{
  "targets": ["length", "ink"],
  "num_classes": [4, 12],
  "norm": "batchnorm",
  "orthogonalizer": "polar_express",
  "lr_schedule": "constant",
  "weight_decay": 0.08,
  "adamw_weight_decay_other_params": 0
}
Rows from block 20 of a small image classifier, named by matrix and row number. Each number is 500 + 40 x the weight over its row's rms, rounded and kept within 0 to 999. All counts start at 0. Numbers have three digits each.
After each channel's rows are labels from the 100 images, of 14848, where the channel reaches its highest value: "responds to" is what is common among them. Only what is clearly more common there than usual is listed. The data: numbers of one to four digits printed on busy colour backdrops. In brackets: how many of the 100.
# conv1: bottleneck pointwise conv (model.blocks.22.conv1.weight, 96x240x1x1), inputs 80-159

conv1.31:499602518465434523463563515550483470549531495417508467535504565458473502457438494564404410516456512520489473492573547466472547568558501511489517463492428541519560600491520473469507616555480525545544486559478517488537485472565483454588527477
responds to: teal ink (100)

conv1.52:534444538511439481597519496530494371493600488522532459575475444468464521499491509448450442527490515446513468491520488466529374432438488469483460555451397476477451440543518484511518508513462456427509512508479481494494518552474441479440502530
responds to: red ink (100); length: one (49)

conv1.84:521540444536542536554488462355475503495442513524461500489439454558447442487490526464498515515496466577497540555514532401509519525526433548460481475543495578450501481473517521472538540475499545500474606554573585580477468563480447467545464556
responds to: length: four (100); bold (78); the digit 9 (48)

conv1.49:468500427501594509548469482452511517476501515471530475433482480471462455423507455502520531494497422555458483453502500495469536508450510494594515535510510531493495462503490551471571509450559560477487548561457484458513499474561500526617577455
responds to: length: four (100); bold (74)

conv1.80:490482510495500507475560531514517487443549490558466580447483522441444530474438511519529512498503509414503557523512495448493522476600544447514509385481506500411440452563547553458500494484502557477581515475450515527465484503493470510497474480
responds to: white ink (100)

conv1.2:497480535549585483503472514364452428536492456452545457570541564539570464457482478516477487473508468485402508526503488441467542528451538485492491524529492510486472583473478563447530497403532466492509577519440530499509466540570546481488525487
responds to: length: four (100); the digit 9 (46)

conv1.78:514476514527641501598550512435496515516572500496476554485491463436511543537502495512485524444508500420481546497529493533517566488523528515516472497487538532472430488527520539440507444432559543491541568512516490451460472490459487471561520534
responds to: length: four (100); bold (74)

conv1.66:461452476494534476426515515520490427486498575489526495525507542438457457464412500512516451467494485476648484465599461497481541485517501481530498509496436461557457588438522512475469470490490518476551573449538488456465497437506520476495493413
responds to: white ink (95)

conv1.61:561422379512476518479520438468480533506556555512590453472521477488547468507451467533525529455502527560432499541558436506489473480559518521427551555509522553532454413516496473508489455394488468516516502533483530514414530569481532477421541524
responds to: white ink (100)

conv1.59:517520492543495493391471478404486495472573574571484512562511460472392508506496490551474455508517481464475516547585555435454617476453508497513518548439474371478549504437445451545505508543511502494524468555471511462540510450531503502482478480
responds to: red ink (100)

conv1.67:474536517509453466503588455566475497570466516412468500538467546449490445498424492539484495476496516480529466530552573479505433495455525509452472496519501509451474624510461446478514629530476532559553513517522527471528475483562470465548441494
responds to: teal ink (100)

conv1.14:438527476406502524466568460579428561539476591525437507569510496508454492518477501456492494476493463503484502556498486482498443489418532525515522461516471464486530528543459502502481606527426415504574466481465426536612502463558508494519544477
responds to: teal ink (100)

conv1.91:480445504456636500567550520439440408439470582498509486435499485491461522459488486527505502471494487490424468519529486477448565448561495468511499488555478550616495542529511545529507496464561509515492491438459486473450478520515545490468505487
responds to: length: four (100); bold (72)

conv1.26:491443541492506491587459542440489499475449455427531424509483465493529475400457521474481489454486469530527472498480525432509489620631491502466507453472521508437447569435574478460471534475442562557517517442441471550514508447494474527558480448
responds to: yellow ink (100)

conv1.29:505506490509433514560485462459480589522534540491549550538512488520510486511578461440499515514514481538500473537481520507526372562506400476490468479495420531553481491420491462496455490534553473521475531461480431495486447467484551433487468513
responds to: length: four (98)

conv1.57:503544449510501509516441490434551538443570484527507534528521449477523525524494447484480496598490532485520541592517579494515525490551464522527490503543502521510524482465512512552494490529455477514551515453526462454455510516454490513446476528
responds to: red ink (100)

conv1.45:438549508477495500572505573510494468518552598539414504666482516439491518489494489549545496480485515441526549492540520462512508488573477527499500429494498515457517522522581478489472565460450498576525552515432457452552481476521475539520480487
responds to: teal ink (99); length: one (52)

conv1.13:434554561417479478471550550519478534469578473502519424505504512512452494579477488454508534467484497550525515557544490487499475586471551485504503445484439529480456480573459478390509459487430510475466604502506473501521467473511502479611486463
responds to: green ink (100)

conv1.0:501479533481582494438494453427497530484483530462497487463533469502458442460484507518470481469477507504423464553468519462509613493558548481470471503523617398480470507527472422427533422461471509472410471510587414556462513480415516462515462491
responds to: length: four (99); the digit 0 (50)

conv1.82:536455523524500483507589531484520491539469585464503489520505508486512487521442510443477454456480506511553537523475495460519504529531548470486501516462458440604513541463520463417482476575453560482477508492493453471483513462533483485582527536
responds to: yellow ink (79); length: one (63)

conv1.7:529520533555540496536538475502535478483513491523490449489455495508464499527475478533634498520502477582489506464513502473504498534464487497469526537523407518497473467513489544492444512447496509452441591482489505529557534543450496487492505508
responds to: yellow ink (99)

conv1.77:491628476438515492517515503475523452430461484565501491441514488527460497590507482456582522482472507433457495535481545535482493499504502505508499501509499531540551500628512492510478454493429496522422459502493520483512463462489477490498499527
responds to: green ink (98)

conv1.24:455549485516481462496468510481515519423481525580495418464531449490460484542536497495568525535495482503502531551471546481526474414484425461503513394475468501508482549479470513471526467499535508490495411487505478490483522516452505438431494437
responds to: green ink (100)

conv1.72:514502513512479513490483438541519511464525438523591498583526497504504519513525492528417485576498495553482485506543587510477498494509460501472496537452512529515451468533507504502490471472517504560500445496547473526497479508493480456476511487
responds to: red ink (100)